{"hop_length": 160, "mask_prob": 0.08, "widths": [384], "init": "torch_default", "lr": 0.003, "beta1": 0.9, "precondition_frequency": 20, "merge_dims": true, "adaptive_grad_clip": 0.05, "batch_size": 256, "epochs": 49.8, "final_lr_fraction": 0, "adamw_weight_decay_other_params": 0.05}
Rows from block 2 of a small self-supervised audio encoder (BEST-RQ), named by matrix and row number. Each number is 128 + 32 x the weight over its row's rms, rounded and kept within 0 to 255. All counts start at 0. Numbers have three digits each.
Before each channel's rows are labels from the 100 clips, of 14848, where the channel reaches its highest value: "strongest on" is what is common among them. Only what is clearly more common there than usual is listed. The data: notes from a synthesiser with random patches. In brackets: how many of the 100, against the usual share in percent.
# conv: width-5 conv, dilation 2 (model.blocks.2.conv.weight, 384x384x5, each kernel summed), inputs 320-383

strongest on: hard sync (26 vs 10.6)
conv.382:137078124112122160132110182138096046137130110145087094146174117102121162156137142114109106117072128165165056089076165074146183086136113115123150113102182147088135103166140106062144067127079137

strongest on: pitch class: A (29 vs 6.9)
conv.91:146132114174074089112116167176135120102090165148191199140135100152154129156180095106053139166177152147120093145112105169087142092111115166108132173120119180144136163092096149033158149119129147

strongest on: glide (77 vs 22)
conv.56:115149125087101103099141103174135149131121183109105186174159101090111153176107130207126172091151053143090108110137070146124121143167104110167132130162151051155089174210126165104095098167151115

strongest on: high-pass (64 vs 19.6); filter opening (52 vs 19.6)
conv.108:139112112151123102119067077143174118122138065151147156103103129167127117130139159150185153096148131131047063099236129107097107131113169160108164123125092118091173113073128138094107104188105168

strongest on: pluck (58 vs 24.9)
conv.93:073132140148134167061135130126119120136150099188190185122104108118179077145073143127090111098148129107109167136085184059122145133074121115140090125125108130138160140121065092100120104093164113

strongest on: tremolo (81 vs 24.8)
conv.175:098100122116148110142113148137141168116148139104127149118099133130125215119117129101139128081113118152157143126141155140134112123137125151119117153137109143151121131084126039116111123163111152

strongest on: tremolo (55 vs 24.8)
conv.192:131098175131139117193170135122082126128096083140111123172122119097137055127178155117128150157149104130114162156129129131144115091130115151130118130117112148109108157169172117220130100087130135

strongest on: drive (70 vs 25.6)
conv.342:124125145131154134140148138114122161124146054089141062112117142111153119094126105112129104160125132188130119130116158132087080093105139136103123131153132133092138110118100139143076134123134148

strongest on: drive (56 vs 25.6)
conv.354:157170122101060142120124102189167118109177107131115116130154106125144160117138087093097131135114131166132139165087182101167127108142167069100129134109128116102150163191204110148162126168074117

strongest on: pluck (57 vs 24.9); filter wobble (41 vs 20)
conv.291:110130138129093177098114081113150147123113046103106086142135117191162121170080161201064090143110162097058084117101127057146130140116123104103117085092163133112159113117135121140102135127090117

strongest on: echo (58 vs 24.4); filter wobble (43 vs 20)
conv.193:146094170089124186189197123157122153118114109142122156108140090154095122078168173078120159141100129098142167166158149041082145117103130146148159088130097154130108139124132185144072153104141124

strongest on: text has "pass" (96 vs 59.8); filter wobble (94 vs 20); resonance (49 vs 15.4); text has "register" (49 vs 22.7)
conv.3:135140137117131161169148109127129114107089141121102129079118135149108131149122141152096155132135084017118083141099054106103129151107146126134152124185084143131136101104166093077128151081145139

strongest on: ring modulation (34 vs 9.6)
conv.44:085108115168120152166158113084157111104118113116060141122121153133123171087134151154107110127127145181132100123065095111160077100152109117104145126142065133132135096153102046090066100058121139

strongest on: tremolo (70 vs 24.8); pluck (54 vs 24.9); echo (49 vs 24.4)
conv.8:089055137162152141083193148125128147160132053090067091151139114202102108153173041155104146172125134138122153152119186156111062058082122162128090149067117184119094138152135142120121095159124151

strongest on: gate (72 vs 25.3); drive (62 vs 25.6)
conv.69:132124114141127179144097190148077082150143129200137140125124091150116104086154134100100172136119124134158146156097093145110132160084104120143116129089107123122139149123135070108129126186116140

strongest on: pitch class: G (34 vs 6.6)
conv.51:097102196165171099119160105115135136089118104141157143110162163157137123195077126119099071133171198086040182158144094100195135095116197120165128072126155136112128169118125128097077136116172114

strongest on: echo (96 vs 24.4); pluck (84 vs 24.9); triangle (26 vs 10)
conv.78:106170114178083168131155119137142158155115174117184169099042154128127140091119081128097133142172106091152158180046103159100150163109113132175128206159109107074101113092062127016113180133176114

strongest on: pad (77 vs 25.2); glide (46 vs 22)
conv.73:155156089100133126138121213141103134130144153109156153114087103149146162148119145183099145152132115089133145123093117129078104160128127140135133161159155144124132174127127172023103134103143114

strongest on: pitch class: G (28 vs 6.6)
conv.217:065094207090122160096114058141167146134161148105093109086093157109118188144096104125141152047152143096087135118125158174141111056115176097113118112157120129120114158127160141213190105120189113

strongest on: swell (61 vs 24.7); low-pass (48 vs 20.2); oscillator: hard sync (33 vs 10.6)
conv.353:127058054136195135157132115102094094093183177126168048103146045143149086155141156110142043140094111149173108108143119096134084096120119137131117085089118210077142105137104142109064087107084126

strongest on: swell (50 vs 24.7); pitch class: F (49 vs 6.9)
conv.86:095122178116131112142089164153138104133114103068127110133156127111121110151125084134126137137126117159160140110164168100095085136166130079097122147117145146139117202111158113112164093140115156

strongest on: swell (99 vs 24.7)
conv.289:091154141091131136121147127147140140152093184137103165118150129157104164134214136148152114101109125058120085146148084169136148149132100126140130125172115135125096142085155131129135092141086158

strongest on: tremolo (60 vs 24.8); ring modulation (29 vs 9.6)
conv.12:150184193119168138132117064117080110116106135115112169102162092136125117112118113063157076159121108132110114182157124129121139150151129097146153091140093121160165108061133124180096107130149154

strongest on: square (30 vs 9.6)
conv.130:141155146136132164133061100137106132150079090047134162104143128153120132110145161156159105135177109167129151143122078155116113098129114110102096154144115069143101115157095105153092076167192091

strongest on: filter wobble (59 vs 20); resonance (37 vs 15.4)
conv.152:129134177102096127117127096124149167129123081079120124143136129126138123073201086106067112118141190154101150138135149122156150106098162119113137103099132173074098169117100123183140173129126148

strongest on: high-pass (59 vs 19.6)
conv.165:092092088083128192187101148159134143108119172082131142134137100122112141141115140064137145138083117168155150118110118104101130097129078033217108141151102121171088115189157151135154154112146129

strongest on: drive (57 vs 25.6)
conv.154:097129147114155140175195090152098149146166090077155138131110131146087157050144129097179119180113108135102159127158131091107143125118148121159099135104124111152129122097135141182101123088158151

strongest on: swell (95 vs 24.7); drive (61 vs 25.6)
conv.140:136117115130125147107146136136113126139113102202128091148225144102174188105168077147116098038107119122151101126099160131161113119199123101120206128145137130091146123130166130119126031129122122

strongest on: pad (59 vs 25.2)
conv.169:141129104130139127148185126127112108074174121158183072142123197126123136094151131049119115158143098024132115114100120112178117147151103153189186104151152135107108150111125099088109117159095150

strongest on: ring modulation (30 vs 9.6); oscillator: inharmonic FM (27 vs 10.1)
conv.221:141122107113157122039168154076107138140082135188185111099122128142123161144092085167103098109203078171136091163160108109159146111118161055129113135102129089093159136186114137145146116128166118

strongest on: drive (70 vs 25.6); tremolo (59 vs 24.8); hard sync (35 vs 10.6)
conv.268:073117083152112101163144120110148098165137135126111153090159101124100135100142124127148166117118085039127091163175120085152082097117117143099146144080120110131200110084192082121118175104088138

strongest on: pitch class: G (31 vs 6.6)
conv.49:077129136143166197145187132148086139120101098129143189165159062204126123121119131131129133138128105097098173152151146100110166098104082111202125114116113111167080103149152149122094152113159100

strongest on: pad (51 vs 25.2); glide (47 vs 22)
conv.81:072128066148095103102124106111113049110155116123163130080152138107103127152143145086106097140106096048071033097154081092147115120148084124127136105120133120119088074094133111000081145140137143

strongest on: filter wobble (58 vs 20); glide (47 vs 22)
conv.325:122130122121160160111139106126130153102095155122158111166121089126169111228129059115069094150079110124092083097048083167139143174090116106212089069136126098107067136134122166113124105153126125

strongest on: glide (73 vs 22)
conv.379:155097042093089065161109100168136104102123105112132160118116160126112115119152110126087116175096095110099117087122122147144088123146142077106115100116095103132090117131138181067097213133129103

strongest on: swell (65 vs 24.7); glide (57 vs 22); tremolo (51 vs 24.8)
conv.57:141100128105127118079135126134104142159141122147120164094121132101152128100223105143124156172128128255142109139144116141138074076087157112114140131136119123132148145093108100089099101132132148

strongest on: drive (75 vs 25.6); pluck (61 vs 24.9)
conv.239:144163176146167148107113124109130153146188180147140149000142143125107154104006176143173120128143182120162150175125163136102166157150149126139163157160149154160169092112105134210119135091115078

strongest on: drive (88 vs 25.6); pad (58 vs 25.2); noise (30 vs 10.3)
conv.150:091163115156154138134084152107163149126132147162130120091190123125155195135178125124156112091128152046143144131150145168077121114149116160147168138163160122078137083112194148218095093065140102

strongest on: tremolo (89 vs 24.8)
conv.145:120125115115159161097134169075125150177167151177121060090110122119158058121097086167152109076171107152117147152144156175195053154123147098144151140117138109070137142138088113151144123194138138

strongest on: high-pass (50 vs 19.6); glide (44 vs 22); filter wobble (41 vs 20)
conv.21:109116091135084115186145137121118119081170106131129123121138108146123115052153169159139151169125110163143097086163098149137111098124146113116149081088089139162102137156049110127090152140136153

strongest on: harmonic FM (28 vs 10.1)
conv.286:076145181093127160102123155041096106190128112143108106113144133157153121101108136119148102124109175140091142060158180123141138158140130172072140128149115138165144157178174140138196113102113171

strongest on: hard sync (28 vs 10.6); pitch class: D# (25 vs 6.6)
conv.67:072096077125126100156135197113146155136156154125110112116130134058083118185161091137120159133124111192120041129145142101152075088145135100113156100104166150109144142136061158032106156163125133

strongest on: tremolo (57 vs 24.8); filter wobble (51 vs 20); echo (50 vs 24.4); oscillator: noise (27 vs 10.3)
conv.103:088103089130124157083129122117125059093136119132143104090073141106080122066121078151110103138111160000184085157128118117132117099107131108150105119010071163116149098120051135174165124132111117

strongest on: pad (61 vs 25.2); glide (50 vs 22)
conv.90:068088170109096067144147148125148130133161095082158171154136123120139119113115180131107228112125132136186093100131173168053113094153163164115095161154117109142133164135127140112125085155112161

strongest on: square (29 vs 9.6)
conv.270:130102145104035089114173133127131136112113146131121127155143140107134129172152139089085181172151148133115140159148092164112120078179133159112101155097105118124103144117127139072138187150117125

strongest on: low-pass (45 vs 20.2); hard sync (33 vs 10.6)
conv.2:072176101095103135137126161092119159140138175128087165050122178061113148200176234129123145126129110096129064111139099129107142160135081114159153114155135123136122109117134157102113134143082135

strongest on: pad (54 vs 25.2); pitch class: B (27 vs 6.7)
conv.297:138121114110157094213150136195090069073164119064196103148147114114111124097116164119122069152091107129229144125142055103043130112147091127146126096094096155204108138176160137056088113124119129

strongest on: low-pass (45 vs 20.2); filter wobble (43 vs 20)
conv.162:196120111118180109161091093121229124040129143112139188136130194126159169151130155087100176116120117095104131095090086079131169098117136145180125095158097169165132082126149142106142161131095139

strongest on: harmonic FM (28 vs 10.1)
conv.309:094156179153150098093132145151098102091138112127141161181128090085194132189138120090108067157106149086109067037130107130118092134145141094135123088150073116137131192119115129115172139175142144

strongest on: harmonic FM (27 vs 10.1)
conv.336:103124147123132141119121187150106108107135085141102116120116132113114135168174142100086096104030130201066135086120102090114098108087167122127169079163077102128166135136120128098083133154098114

strongest on: low-pass (64 vs 20.2); filter wobble (60 vs 20)
conv.15:154105068104139085098103119170126165155148120178141048117168127108153125158164157096086103147116097127032133126189141145133126121148187135107137116092158091117188114094123134039132126142101141

strongest on: pitch class: A# (46 vs 7)
conv.125:121091121110115123076129119155095123130169153127164103059149157122075148107167093085169108077132097160163172180134146138119061120100102077121179134129127065134124118112058181148120097124126085

strongest on: pitch class: G (35 vs 6.6); triangle (26 vs 10)
conv.31:157136094131101124103115116106154103172164085066118113102122065099103102087164149109132176121153038091157107150110108129134120102143075134154123149128161143136115081144180146120104142093153090

strongest on: square (32 vs 9.6); pitch class: G (26 vs 6.6)
conv.377:123119084191128126146174069107088125152147139166117182064134104138152129121138184100104081087131160130097077093068149144120158087151096146146177159125154161205113080065151116143102108121144097

strongest on: pitch class: A# (39 vs 7); square (32 vs 9.6)
conv.288:185135124075094130170127185153124093104151123124102075068159149145105119104152124156101168109099117085120089093117067131152102112116114091123139071056166129088112135182089169088152119110107119

strongest on: pluck (91 vs 24.9)
conv.352:112128098139108146181133113143131127114129083162202150179075106142132064108146142072081126166119128143113147119137085090109119110022139109081099139109092108088137143063146076064125228136133142

strongest on: low-pass (50 vs 20.2); filter wobble (49 vs 20)
conv.368:114111138096113104134103078089143095128146106104130135115165115192084126103073164135097127087124107050076135131104124112062127139145122098105085137133133110139129122077108102161102148130124129

strongest on: pad (90 vs 25.2); drive (62 vs 25.6)
conv.333:187124105128133154103092118094125130148173174157146039000132188178106126134120150164199102091177134171092145169141204121150117112145161156133183129105159103117146125147084166122148091141143119

strongest on: glide (60 vs 22); gate (57 vs 25.3)
conv.230:134075122107058090191122116093141064081114126097121146168134114088080130151158203144132123135093100143097108066166096099115108073125119203087128098088124077191152132156117133079095155166059129

strongest on: swell (54 vs 24.7); harmonic FM (35 vs 10.1)
conv.98:157064091126122125136088119130120132120091097137131109207101110098166073109177133115065140173123130255100157104089138113120097042106139107108106097117105152093143166131085104083110133176145153